From a checkpoint of a small image classifier.
Training: 6800 steps, batches of 128.
Rows from expert 24 of block 11, named by matrix and row number. Rows with one number belong to one neuron. Each number is 128 + 24 x the weight over its row's rms, rounded and kept within 0 to 255. All counts start at 0. Numbers have three digits each. After the name is the row's rms in percent of the matrix's.
# gate: expert gate (model.blocks.11.mlp.gate, 32x96x192), inputs 128-191
# up: expert up (model.blocks.11.mlp.up, 32x96x192), inputs 128-191
# down: expert down (model.blocks.11.mlp.down, 32x192x96, transposed), outputs 128-191
gate.31 208:115135064111147127131099115136132092146122065132146095104107167100136082126122119175133143132135180183133102145103110038115171080113142169102083127127104147109140145095104131105154132113105113
gate.32 076:110098113119136120144125110173127158125149113117120122145107165109131126139157127167108111116123144112174168088133161148123110124151124118133114112125148101087184117119090092143119131126116141
gate.33 079:098070134129115168138128086122088162107182166125129177145081130078178151119119129106138138166093116107143158092141082143155146131154116135130113136135136106132124101105120129158134164130102163
gate.34 130:133144118101140167105124159153125094184095145153123061111114102129122129111129104140103114118126178192120112133126089167125139101141119176107112120118131129118144099106131089135161121120129122
gate.35 015:160104205145100140113145133112138150065127102132130122148110119096104107145134128126176111116111141121138111162135148142162139158097135099145155156106100157134122083122127084092135137094127121
gate.37 017:116111163114118194098161129151065144117130187141113119136094117115102155161123144084151118138138118106133122143131107176154134148156129128143099141147134132145133126129154115147123129072134123
gate.38 053:135118114144098136118107142111097107160138171150081076095113145088144186122142134128152104113137145133066141142132109125106128160202113126123120152146127127157133135168140113146098115142099167
gate.39 064:160125150125136130115116121126148150149136183145050141122128115099141146109099157087135142117101098105117111165111095156111130156167100120171149135114129148162098097153146131134124132138137167
gate.40 037:149155133116127163124129147135078114125133103123107134159094178125144108162139130119123147102115155155147149101133169155152136116128122143123130130132095129106156123140093100066119116085152132
gate.41 034:077109178122105159098161123114101138091116134193109103184124127148106154123123190113122096119133121131123132159107094124181123119162149092128126155149139120155125130128190156131148111148127143
gate.42 043:119135113127147164139105104153099130176132171168112143157094092112100173136143118118106117119115110134074067129117165144167122131154131143141146137112096157142098107110115116148143099151147156
gate.43 019:169103116104126130092142109145092159083154131113115151135130102151118172148145165110099100120155107155144109140109148179178095127131107082102117154158166117102134154116127147141171112125097144
gate.44 110:161127167129091099141150121111166160102105144109147140118132122169117134143142108076098124157138144208110142136111155133105088121121152111103167116134149098115135150126084106114142133105131132
gate.45 228:147134167155164140091131062106139130110119155163137129139133091105103170091097135087116115125112089108098096153066132166101118122125132099116129116131139135164129147142200102151157143155134164
gate.46 056:102118113144168099149113117145117100130133113131152098136110132106170092101126122174150180143115133125155143134157135087106175104137153157132109139104095142124092141101148095092173120120120101
gate.47 015:138112144122127148110145136133090130085138101129134162130130120112113156140104151063163134099131107123139150116155166141155118132115139152143132137135153147153160150116130126108104132038137124
gate.48 094:130145122127145094085111128158186095141095127130159126136149096198104135141118154125116137124130107121132121156110134150091113106109128170130109139138164139140101168131151118176121116156157102
gate.49 041:088141094126127111158151136139103126153126098190173117137140143143122135097088113124147135128129127145150078154155101066154132128102158148124098148111115133145099145112116171088134133106148120
gate.50 077:154138119126101169114146152118093144132101164124118145131129119144135120128129158091106152124162080161113095112139080191156112111171115094118125129150159066137153144146145141164166090153098157
gate.51 060:127134096136134111136116134125120128148137058102098085167128158125103124143165101160106153132121176150131152098135171091103122098097165165143089115114117127098158141119112116141098129105139088
gate.52 024:135142092126101132139122150132098102099136094082142143150125192149150134146143111124134163116110161137175178085142161124147125128099127133129114105131136122088183142103084132084087132071133121
gate.54 186:149136102135164125146133116156141136120115126124154149140124102108116087103165165145086128089142135095159152126163175159131135097101125085125164135130155158105137152123136125148138137154088144
gate.55 066:109109124108126104124132103154125106144077188194174111117117117124174118134110150083114177156112125107100131172133106151131197085126146159118131125139162143135131119092143147113155136114125158
gate.56 050:114105163141129109132123087097171143148132167121169161116113130131105101119144117118121150151132127107101147154063124151154145134141135125103132145151182129149156130124119107151145134179143141
gate.57 051:121150140134135087117135128152148133149076151139143154106113116165175127192143125092157139103106121129094076095135125154161141120161127104087127127161132165159107153097134117111119128140127156
gate.58 125:155081100165121125135153140173124155109109071105103128130119088095101132159141094152135138094132118148162131121155190127112116108112141157147094134153147146113151130116112132126112100112108126
gate.60 197:118101121139088094141110111178132128104172107144166140131164105113105137095127144145159090160111140109158113157165130128151150139083118116135160133115136138118136127179086149142120106143151094
gate.62 072:124111091105130123113145141124131102127123136153165138107139129148166080100115141151163145144132162166123129164127104121121172101112154147111157116122117131129124166104094130139138145099137095
gate.63 029:145140106122111140154111160098143146099172065118094119157139148136141112137165106142154162109101173175152185085129172127154112125122126116122137111114105104087132103148100118097095117090136117
gate.64 032:139143093130114123150099144112150136122149097146148115172122176133076104150148100158128140096108158194125160104112177092139146109091162112136136131124115152106127127131099113094098125116145102
gate.67 054:115150100147160101176130172168126105098089131138128144111086131109169102134115138149101201136096117137110143138137144099082149115189126116149127077125125119128115119142105122129089150138121179
up.31 250:147114191145113177121170147132108165089123167131113136123153117151137168135122143075126141155133071066143138141174123176159080143144107089169131115144140097117120113170148145109083146119152161
up.32 061:155129105121141089140142126114126174110139083089141123125140126122100117143170132162093150104103125143135166095123147136118075129143139084110109115128149111093172121142133089123122165128110128
up.33 094:112131151118113151125138109090120173129130165123067127111129137093148134164096109076114100125131131092099100134109136160154124144138128088133124121147149101159132075167148176121138148121151127
up.34 125:112120149132156164111123128096176128140117156173103083117114112113121130094117130121131135128081145174148115149071096140137174147160096144130119142088109148152105084149153119131181158154102121
up.35 021:125124080129147091137105128120113138082137072102165133168115116127102107111158129178102132127122168169130194099122166091104137089118173126087093120114125125092157149110099107098133148120127112
up.37 022:106119148157104164097143125116114126127135156154101115131110172094123174118104133096194130147136107091125115166112101139149132160113118169141090124151113122175105114165150161134096127090127107
up.38 063:119171079114140114146131121118116127108117100145138141175142138137110079133146082153128111142117181120126200100119135117096160113095168124109116117117097113111136151119104098128089138080138126
up.39 056:137106142167145102127089129121133136082143145153152121166125109124087084154148101130136111127129140171121103136134140120109148112086153110085181151143144174111122163089113120141128104137122157
up.40 050:138149157140136103123111123148154121161100157121162120111141113157121124126162134139076106130167117107114131131129092129121120110132140104128137103152112148122098127077149131153155141179117167
up.41 040:076130148151101154140095101121143137124100178117158094134135187126130140137167141121110143132130083134106123138130107138151128152175134128110146133126140095146119106154135159148132111136109124
up.42 066:091137095128123133129131111105112139095130126134197157138128147133137125138155119108135172132113159178120190096117152100153166115115142145104138129141137153114159145123093146099103135071145108
up.43 035:161141150127118138110135108109149137138131192112103138101124117120125151144122158085089106105166094089112096160119124179143111141168083101130129138155165128138126120160160123152142137151124158
up.44 170:142132190136123134106154124080159127127101159125118138107131128156136162143128163078112138148126097129092082150104082151131111184161126099113129145158154129160130133171160154115152143164132128
up.45 219:134121134125138139123139074139132104102112147131158123127138125149102171087103140059090149129117092122113101132099117108129138127142135114117134132150148127144137138122203124144164145126126137
up.46 067:138105193123128142088147107145120112117140214125116151123143097147117143143110169070122136137158083072131093129136125151167124137142095110167158164154127134132112133142153129143151144175090157
up.47 015:140098137129125129081164143126082140065147160123154139133150082122132176148116136086152132101100077101156127139158146147179137136121134121139136159152181134166136119133129122104107104060149138
up.48 081:149144108128126154166114133107121142111129090105108115116094115095128073116138079172151165115117149137124151094140122121113143154142126104130158125097103131108162118141133150096096147112122116
up.49 044:099100110132097148099152119097109119148107160154131126145140102112124131123147160081150143113138150146164132097101112190178119142142097075157179143125149133136116126111175092117162149103143165
up.50 064:105076146139147098131134127119172132131125130113141172135122145138166108122125156157154125142121169149135141173123132086089154150135164127132133111125119179154091132086141098129114135151144116
up.51 055:130132167127136158133112107119151089097126171154121174082108159110147162141122177066117128132132098126124070167094083118119150137119117106142162157140139145163116143145145139140101164162155151
up.52 028:128115155122126124147111135160133092170129172150112120109130085122131123097134125116097090131165112115117071143141153134124141095141100123137132152122132126124099126124148132181186124189117150
up.54 167:095114167126097111114122177095122116146142112160122110133107154142112162124107117095165131133118134130103103154095103114126136152118131128144065119097113113156138125144147134084144108109148065
up.55 072:127107116114144156111107150156134127127152102127120124115135137110121127110146105151108081089123154153131166125136151176112123143099110123145133137077097113137132088171145096152091148122169160
up.56 066:134107087136114115136094133153098132120127075124135128114133126134137134139143099144096093129110153149123140074133150074106111067085125140120131116156134144070172153111085130118095147113127133
up.57 034:116110180142138168134179119168082103075120125115166131114129094165109138126111140125120144146142088082105108165159116112114119110092152118146108088154109143138144136099162102144142139119165086
up.58 126:105149124103106139144116144164103101155075160135143086097113123103129129136153107109150140147144131145111123154148118186142137120177116152111106131120146146150161137138155134144142163133165131
up.60 195:115091153140124133142106113163131119126187126158147136113175118098096139090109156137157093149108115122125123141142165138141161146122111136130168126094146145105138092191126165122082113139164086
up.62 067:122144139150122134089138098139134099069129175127122145117123152156147122158134167097132131120142119127093082171115111099146135155141104112152145140175071160169108128136157135104132098120138156
up.63 028:112114190150125099114140096135134116113118185160143151133109096136120150110140128117103106147144097058116103155143173122128151140138105121163142144125134130158090120084163146132184100156140162
up.64 029:108119145158125146078142115150108120122122161135139116120122116133152196128091153097134137156108079101124090155143110089146151155131140133120120166159164124164137149166147145122104121140144114
up.67 053:110121120141115102100098108125108130142111106103137145149143153123123094147178076133155154108154163145139159110127130108138128096143164136110111125119152120083141148098073116101140130117106130
down.31 234:168165101082115156141136126109120175177147109131108135154082104078128119126091098122096077123105126158117142110129122161121116193081134119142148133147126112114142126156143143087139145126144143
down.32 053:146127138156126083090177141121150100117105163076145121123174168119149142123096132134131088103097092103128099087145143108141131117115149159115125105119185118127072144125138147157110080083100121
down.33 074:135119192126119118114194162144123136062111128161162144075147116150111134118165168092149119109128084164140115104121112132123114076094144147134174112070162148147122126111123140102174166114114126
down.34 136:122115129135144088116139145140148102115125142161113133124171125126169130145132145090161126110118154196122087105139168111115146120097108079135129160115130156138124144175156171095160076157137121
down.35 027:114141118103142136174093096131147138162148157189102106127126111111131104113086121135112106158143137113173142144120131138151129139131102155092138133139097120153144143103090119098124163178102143
down.37 015:120132133116133116149119102100103146113108115123132151141102126118124124143156127121103138104160163073095160147110147150094163124182158095178123120134113145120134101153152110176141136131139166
down.38 052:112114133175144094119152143132085078085152091152112131108148145170107145144140124119171180090149130146163150128157132130153141100121123102152127129128180102138149130144136167086156107066092099
down.39 053:169112129114122140098124165115156149122125096103142174151096112118151154142142133145206118099081155116114120111149088129111117092113100122134123122137118123146135167131141149143146123127134133
down.40 050:120174125087118155187067107126108143163114119184126143136078129108107111119129096076119115153143180156096140100077116145118104151142143130150137131103127121148164140116101112074146152153129089
down.41 045:155149164121078120121129093161125113130124139126138118148173147149135123110120118139118103121156105116181101070162153153138082109112150142108140166111163136116142153134112157105171109119102133
down.42 049:123137131121149123167109074147111139082098134193162110167071105103164107122120097119121132142159128106133166162113127163137134138169129108158105154136108123133140121110138123104119103151111154
down.43 020:117170165097136162107141084096164125149123108125137160134152164099116114139153134115106123104105165164104100135171132127114075177111133149135119146108098148161142121141142128135112130146165105
down.44 106:084142131133126122128175157128142124150099105090098124112125160094147163119150120161157151110094162139157116109171112131123078123135095103114109105091064134096133120129125155124070114115156110
down.45 249:088091118135132133135107145137173171126130129132140124148126114171157107130122101157114135134135119139139118103128102140152088090117145108106133102133093118150118117134096141160127095151144185
down.46 051:140102200135101116156136106165120140110119141153126124122147100135136138126142133101170126123168158092136123183156164140190147100133123101119123153085110151124098099138154123102175130141116114
down.47 010:111115111156132124082097147129156082118142165124129122130161128177148139108117136142143082149114100121154122141150158079111135126089114143112150130156134137139102127119132164167118118103132122
down.48 078:121170118126128124121146122120127078117118133162152139122109130151115119178117115111121146123127161104120093157148104154133127134102139125163125100110137133109148133142106166114106133142151116
down.49 045:171135153141102103100141125127131102091161145095152122125118125141136118147132132167147112127132142077145119131166123131113141136070140165174094123104135131137135145127152136138117135114128158
down.50 073:163096063105146138155075119145123134129113127148163094200118110165146127170154120129104123159151108134154165114133132151141139092177098139133133142132113109104166108114065145156136107161116136
down.51 059:127154125101120176121108105145103174174146109189117153138106124105107139145107133062112091133176139121112121108125130158149090143112124132127160131114127124120171118137157134066174153158117086
down.52 027:090107151119133124159118095096143113118099145171132131129106128105120116130123109129149134116147185085125171156092164137129171117159121153161113110107088145161138121109116118105115131124152118
down.54 191:157131130111108154113143103133138124148105111171132168119100129111080155148105151104143154100051163123124146105122114134135183151107089153151110173104168147084128111114189124102147142112155122
down.55 068:131144080132137137163103135112149171132162139171118140137134077139098119121106111100145116115145123181117135126093086144127152116099057116126150111111171112174112134120097119099169146177161082
down.56 060:138140088123146145139059090113124163165161160176149119092106106138093090111087120135141128120119099160059150110116114105101141137104138127111164091150173148189106133119101137102167120116127094
down.57 038:094119171133129129098119144107117096134109126128129164134133083115115133131121123135145101141164110126149108112120122157160126141088151116113133159160169121147140142112169154169092147122119072
down.58 141:173127151101109120100143124137162138153134097127114125125169158130103128112139178149130097115109079099128107124142151127100082138064147142125142105112128155109125142146169126140148129143102101
down.60 230:129140121130122182131135132089127151141115104140128156124099099137124097107109119135102126080079134187131143154172102156154163103101133143131122137114120123140118144117137135094147127136155166
down.62 071:086139136154138117153147115112119100075103079125145102154094183111137115109163115167141179108139155115134150166146160132119161099152133112146103135120081133144109113160136104142112105108149148
down.63 033:128148146109142139156153153089107151146108098173110145144113103118127128136147087113113133135125175126115148139087097142112143114133124127165121128098070116125176110107150104085113162134179109
down.64 028:124139155139102089119148150160138127122127144059117135108181140120116146115141118138199125111134110122076107136121109097104152123132157108112114081138188136134113117148135113156113123121130086
down.67 052:156087153120141127114141158167167047134113122117115175124178147158117136078131179122111169168125130125136121131145153123080097119121156102136143126111143150124118130095165120141140157132127102